From a checkpoint of a small image classifier: batches of 256.
Rows from block 5, named by matrix and row number. Rows with one number belong to one channel. Each number is 50 + 12 x the weight over its row's rms, rounded and kept within 0 to 99. All counts start at 0. After the name is the row's rms in percent of the matrix's.
# convs1: 3x3 conv (model.blocks.5.convs.1.weight, 104x104x3x3), inputs 18-23, a 3x3 kernel for each
# convs2: expand pointwise conv (model.blocks.5.convs.2.weight, 432x104x1x1, transposed), outputs 144-191
convs1.5 096:54 40 70 17 65 64 26 51 60 43 92 59 51 52 43 51 40 55 45 26 79 42 59 47 41 48 52 46 59 67 43 37 43 58 50 52 55 60 44 47 49 31 56 43 65 46 52 54 51 50 62 44 48 36
convs1.6 089:60 43 47 59 48 63 63 50 49 51 41 40 33 60 32 60 72 43 42 73 60 46 62 51 40 52 48 53 50 68 39 55 22 45 38 61 56 56 68 40 50 40 38 72 28 53 40 61 46 61 46 49 54 43
convs1.7 105:42 34 41 63 67 63 42 75 45 39 39 51 47 52 42 56 38 64 41 58 59 60 42 60 45 57 66 32 54 43 52 71 34 63 30 42 58 46 50 57 30 44 44 51 54 46 37 46 65 69 54 49 41 46
convs1.8 101:40 43 55 50 63 32 54 39 48 67 48 65 29 52 61 60 68 49 27 53 40 38 64 66 52 58 33 70 54 49 43 37 43 71 10 56 66 51 58 53 44 38 50 30 46 67 60 46 51 56 36 47 49 43
convs1.9 094:39 59 38 63 58 60 37 53 59 16 47 27 40 39 48 65 58 34 51 44 44 57 39 47 59 65 51 34 44 57 57 50 36 41 48 54 51 49 29 47 48 65 55 48 56 69 61 49 59 43 56 39 58 55
convs1.10 103:42 36 58 53 56 41 42 40 47 43 37 47 48 57 42 43 67 35 53 47 74 59 55 52 50 53 60 56 35 48 52 56 51 32 63 75 42 31 50 63 69 49 60 35 64 39 62 57 45 46 41 30 48 49
convs1.11 106:59 32 29 29 80 44 35 45 44 52 61 39 65 58 51 49 49 38 64 41 58 29 53 49 42 31 45 61 51 50 25 46 47 57 57 31 71 26 45 44 53 77 60 54 55 37 43 62 51 64 42 60 40 34
convs1.12 099:60 43 58 28 57 42 91 47 48 50 57 41 66 28 35 61 61 44 35 53 50 48 41 52 64 50 41 32 40 52 45 69 48 46 34 75 45 46 41 20 45 39 59 62 41 40 24 41 50 49 57 36 61 67
convs1.13 106:57 55 39 57 33 55 68 46 94 59 50 61 19 45 51 31 29 50 44 52 68 61 57 29 49 54 54 56 41 46 55 61 59 39 25 64 50 55 50 33 41 65 55 70 57 57 60 52 41 52 46 57 39 49
convs1.14 104:48 39 38 63 42 45 60 29 47 53 52 45 54 57 69 04 38 59 36 51 36 38 52 47 62 38 42 48 39 64 54 40 47 50 51 54 45 52 62 36 29 67 52 53 55 59 44 46 37 46 40 65 36 36
convs1.15 104:52 28 61 14 47 37 44 46 47 40 45 35 59 25 59 46 38 59 46 20 31 50 47 49 58 58 66 69 45 70 57 41 61 80 21 58 35 62 29 67 23 55 29 39 47 35 59 50 55 61 61 28 38 39
convs1.16 096:74 48 45 51 68 49 73 45 47 50 66 44 59 22 64 53 40 50 46 60 44 55 63 54 47 40 53 56 40 41 60 52 35 48 48 53 49 47 46 51 61 60 43 41 42 37 48 29 69 36 56 47 65 66
convs1.17 105:52 44 27 58 65 77 39 50 53 71 35 34 87 56 50 38 36 69 59 57 51 51 63 54 36 35 45 49 65 68 51 68 52 44 55 45 43 51 44 48 54 53 35 59 49 70 47 67 55 67 54 47 31 53
convs1.18 106:34 48 52 52 30 38 54 57 43 48 86 30 23 76 70 45 57 57 36 45 83 73 36 89 55 47 42 58 39 48 70 49 40 57 59 44 47 77 55 67 50 63 35 64 56 58 46 49 66 52 50 65 53 63
convs1.19 094:73 51 42 60 46 50 36 64 49 43 53 39 38 38 42 33 79 58 38 53 41 48 50 41 32 57 41 44 35 47 50 44 61 52 71 35 37 32 57 40 43 75 57 55 72 41 53 34 51 57 46 51 59 57
convs1.20 098:62 54 69 26 70 45 57 66 50 58 36 49 62 31 81 47 80 19 51 48 55 59 50 51 43 71 49 47 61 56 61 60 50 56 45 56 59 44 58 40 54 39 57 49 56 38 57 59 46 40 62 18 61 61
convs1.21 094:59 52 47 69 52 39 38 39 69 41 58 66 61 56 78 49 50 53 40 52 57 57 72 59 47 43 73 62 62 62 59 46 51 49 48 56 47 50 60 58 41 54 67 42 51 39 42 52 53 58 55 54 54 34
convs1.22 098:58 47 51 33 64 57 33 61 47 56 31 39 64 57 52 46 34 38 47 26 34 38 51 68 34 54 53 31 41 54 43 56 53 58 59 58 55 44 68 29 47 42 44 28 48 53 42 50 42 60 53 72 39 45
convs1.23 103:41 70 44 73 34 48 53 46 66 55 68 45 75 39 33 48 39 57 42 59 43 49 61 50 51 53 66 71 43 59 33 65 47 51 49 47 41 59 43 73 41 48 62 52 41 71 50 43 45 39 34 46 54 43
convs1.24 105:46 51 56 62 57 59 40 49 36 56 30 56 39 36 57 53 57 57 57 46 45 46 36 51 25 48 46 69 63 73 49 09 72 17 74 44 47 61 57 52 71 69 35 69 50 53 49 43 49 39 81 70 75 41
convs1.25 093:35 60 46 48 61 64 60 56 40 55 31 55 58 57 20 42 49 32 44 42 61 46 60 57 38 56 33 50 47 42 36 71 45 58 46 57 45 60 28 49 50 73 40 51 60 49 64 37 43 68 69 64 38 39
convs1.26 093:67 54 45 49 51 48 66 67 67 40 57 42 68 44 58 52 50 29 48 52 57 51 66 56 47 37 47 34 48 58 56 58 62 52 66 63 63 34 44 49 60 46 58 40 25 42 38 31 37 60 45 57 46 58
convs1.27 108:48 30 56 38 64 42 53 50 56 50 42 41 53 52 53 65 64 33 58 42 58 50 59 44 71 44 60 41 49 40 49 39 43 66 62 60 40 64 46 39 15 48 41 44 48 73 74 45 80 56 53 16 60 37
convs1.28 092:59 47 45 62 39 50 47 43 56 46 23 52 44 56 40 39 60 50 42 39 58 48 40 51 60 47 56 39 27 45 48 67 54 43 56 46 52 50 69 52 52 57 53 46 54 32 49 56 59 55 37 37 35 48
convs1.29 103:64 51 47 16 38 54 60 82 51 45 21 65 53 36 48 47 42 79 28 50 35 53 60 49 65 62 42 45 62 34 42 46 67 63 51 51 53 37 41 58 65 26 54 52 60 54 42 27 47 55 45 53 74 49
convs1.30 097:63 46 26 46 58 44 36 28 57 48 18 66 57 24 53 53 49 53 48 37 29 56 40 43 47 20 63 63 59 53 77 37 57 58 45 45 41 67 53 58 58 29 48 32 42 46 36 39 56 28 48 42 54 35
convs1.31 098:65 57 49 46 42 39 47 26 77 36 40 48 53 26 23 40 59 52 46 64 55 51 58 40 54 54 48 46 56 66 50 58 46 46 50 65 61 43 49 30 41 52 46 42 54 57 52 49 55 42 47 57 45 50
convs1.32 107:53 74 53 67 24 45 42 50 30 72 46 28 70 50 67 51 37 39 75 47 45 53 60 44 35 46 39 49 40 47 52 58 50 60 48 39 30 47 52 50 55 52 58 33 80 34 59 59 36 85 45 42 49 40
convs1.33 100:54 60 59 36 71 34 34 42 46 34 56 60 51 47 73 51 57 43 44 46 47 53 34 46 66 55 56 57 43 36 53 38 47 63 52 63 47 52 70 56 47 61 48 42 43 57 61 55 65 41 61 63 41 58
convs1.34 089:51 43 38 73 44 58 53 61 63 49 57 46 57 33 41 57 33 64 30 62 54 46 74 47 40 65 46 49 59 51 54 40 54 49 55 70 35 57 48 24 58 45 54 35 74 58 61 44 56 45 50 51 45 45
convs1.35 103:52 39 45 56 41 62 56 47 58 50 39 61 52 65 40 50 56 42 51 45 55 41 50 45 40 53 42 51 47 57 17 43 39 54 45 62 57 70 51 53 53 53 39 75 61 44 55 43 55 42 39 62 44 46
convs2.5 094:70 58 41 43 38 37 68 34 44 66 40 64 64 56 50 44 47 42 44 45 51 73 51 44 52 56 58 37 51 45 61 75 30 46 57 48 20 51 41 56 29 49 39 48 59 71 60 72
convs2.6 102:48 54 36 58 51 64 29 62 51 41 59 39 27 69 55 62 53 64 58 49 38 34 47 39 65 71 32 46 54 68 27 66 77 54 69 63 13 43 44 48 45 47 41 58 52 50 61 44
convs2.7 104:47 52 61 42 52 41 38 73 47 46 40 51 44 48 84 34 43 72 30 43 85 52 49 99 48 48 51 68 67 56 28 52 64 85 65 42 59 52 41 50 32 53 46 61 54 32 54 44
convs2.8 098:43 15 56 70 44 53 43 52 58 47 60 47 35 47 64 41 25 37 60 48 86 49 29 54 56 51 66 44 52 36 49 53 49 75 53 69 69 51 30 39 32 39 46 40 29 56 51 55
convs2.9 094:60 58 49 44 47 50 43 70 64 65 49 53 77 46 48 45 54 34 63 54 62 42 39 57 55 35 52 49 57 64 51 47 66 49 49 43 38 54 67 46 26 46 35 49 52 49 40 30
convs2.10 099:39 42 27 52 48 70 55 30 56 30 42 29 50 79 63 48 41 41 25 59 39 64 43 63 34 45 52 45 49 51 44 45 53 38 61 47 47 36 32 56 43 51 51 36 29 29 58 55
convs2.11 102:61 30 49 59 65 43 68 66 75 51 57 50 49 43 60 32 64 50 63 33 42 47 62 72 42 59 37 57 55 43 61 38 53 59 36 52 53 66 54 60 70 48 44 51 54 58 61 38
convs2.12 099:55 47 37 50 40 29 43 49 34 66 13 39 49 45 61 64 55 57 38 48 43 52 44 51 43 56 30 54 59 60 50 72 57 53 32 53 45 64 51 53 48 32 40 28 59 52 49 34
convs2.13 098:53 13 69 49 54 59 66 65 48 59 44 49 51 37 36 55 57 59 48 54 38 47 64 48 49 61 05 64 82 67 47 61 44 58 54 53 59 48 55 65 47 54 50 40 74 62 39 60
convs2.14 101:64 30 38 59 59 47 63 29 49 77 50 27 65 42 38 41 50 61 63 37 47 38 63 45 61 33 48 35 59 56 53 37 56 47 50 47 60 47 48 42 53 63 36 44 48 47 44 48
convs2.15 112:50 35 45 70 53 50 56 51 70 47 63 60 56 43 59 44 44 77 39 63 41 31 53 23 36 64 59 33 38 33 31 74 47 46 78 50 44 60 48 47 46 58 49 65 56 37 41 54
convs2.16 097:39 51 26 55 56 48 51 55 51 66 50 48 45 38 56 35 60 38 34 45 41 45 47 35 52 58 59 68 32 64 54 55 41 54 53 40 53 25 71 48 76 50 64 68 37 41 52 45
convs2.17 105:53 57 58 51 49 40 68 63 51 47 39 51 40 51 43 48 64 84 45 50 48 55 77 67 43 49 42 32 58 37 40 48 40 55 22 36 26 46 28 45 57 48 40 44 63 36 44 45
convs2.18 101:72 53 59 54 56 56 57 49 53 52 63 43 48 47 46 44 75 42 46 51 51 49 67 65 37 66 43 36 58 41 44 53 43 78 65 47 68 41 45 42 55 46 61 41 38 53 53 43
convs2.19 116:38 22 35 56 57 43 42 42 57 64 60 68 41 63 38 33 53 71 33 44 38 61 27 48 56 31 53 56 49 37 39 58 55 30 47 54 33 61 55 52 29 42 59 31 33 49 45 45
convs2.20 102:44 49 48 72 41 46 55 60 42 36 51 53 34 23 43 66 43 55 49 33 45 55 43 38 57 66 51 49 26 37 54 62 42 36 57 63 59 68 39 54 62 32 42 46 43 37 60 60
convs2.21 102:54 25 67 63 48 56 48 62 53 49 52 34 41 49 51 34 48 25 56 45 49 48 53 36 38 41 37 66 59 61 53 39 36 43 45 36 51 42 57 60 38 74 65 36 43 53 57 38
convs2.22 088:46 45 50 31 35 51 65 72 56 45 35 68 50 52 64 43 47 74 54 65 61 34 71 43 52 28 47 28 39 65 73 55 39 43 50 59 40 29 53 54 33 48 47 48 65 61 68 36
convs2.23 108:54 56 61 62 48 44 70 46 46 55 60 28 51 51 41 46 74 48 69 44 52 48 49 60 60 53 53 53 40 58 51 34 56 51 44 41 55 48 63 56 49 59 64 41 59 54 50 48
convs2.24 095:42 50 52 60 53 54 65 66 50 24 50 47 36 69 50 72 34 42 48 49 56 60 41 62 48 32 38 73 58 54 46 64 71 35 66 65 38 67 51 46 46 45 47 47 60 62 74 47
convs2.25 098:48 47 45 50 40 49 51 46 41 61 54 20 37 46 50 53 57 52 70 45 58 32 40 62 55 39 34 70 45 55 48 48 54 62 38 54 36 17 64 38 40 45 42 46 61 66 28 39
convs2.26 101:40 33 48 36 54 69 64 37 59 46 52 62 36 40 54 48 47 54 60 56 47 57 48 24 39 33 55 42 59 43 57 69 64 38 52 47 39 45 58 62 35 36 53 47 39 50 38 36
convs2.27 102:75 50 35 44 44 50 57 54 56 42 76 25 51 59 42 39 55 55 36 54 70 43 51 39 55 57 50 35 54 65 50 75 55 74 46 50 57 62 68 45 42 52 72 54 43 39 37 44
convs2.28 099:53 59 14 42 61 52 59 44 36 50 56 50 44 25 58 53 43 77 63 48 36 55 47 41 46 47 52 36 51 60 56 52 39 43 52 37 55 29 42 45 57 47 40 36 53 59 70 78
convs2.29 102:46 36 48 48 47 47 43 50 18 58 23 66 43 60 30 61 51 51 51 39 28 45 68 46 50 50 30 54 53 36 55 53 71 71 51 38 40 59 56 54 62 56 41 52 47 48 67 43
convs2.30 088:40 57 62 38 39 47 69 40 24 46 41 41 46 68 46 54 59 46 48 50 54 43 30 16 41 50 62 43 53 67 45 45 59 33 39 42 55 62 46 47 41 67 62 31 33 53 39 72
convs2.31 094:65 48 45 40 39 45 41 36 33 29 47 62 43 44 48 48 70 42 51 40 28 60 50 64 57 47 49 49 37 43 57 43 53 47 53 51 41 69 53 45 46 52 74 66 37 17 53 55
convs2.32 104:65 28 76 48 50 38 39 41 63 37 67 47 28 37 56 47 53 43 55 38 49 47 38 32 46 52 56 15 35 49 38 50 27 44 51 45 43 29 48 53 48 67 48 48 46 63 51 43
convs2.33 091:60 57 60 69 51 37 32 39 66 32 58 52 25 48 54 66 40 44 45 46 72 58 51 27 43 57 29 53 44 73 51 46 49 47 53 34 52 51 59 59 48 48 38 48 22 63 76 49
convs2.34 090:59 55 35 35 43 76 31 44 39 62 46 36 77 53 50 73 56 58 61 54 40 29 47 29 47 58 65 58 53 50 49 86 73 56 43 74 48 62 37 52 31 51 63 56 66 46 43 57
convs2.35 102:58 43 41 63 73 54 72 29 43 49 35 54 60 49 60 72 57 62 59 47 52 66 47 34 49 93 82 34 23 44 53 57 63 40 65 46 54 55 58 69 37 39 50 61 48 26 47 51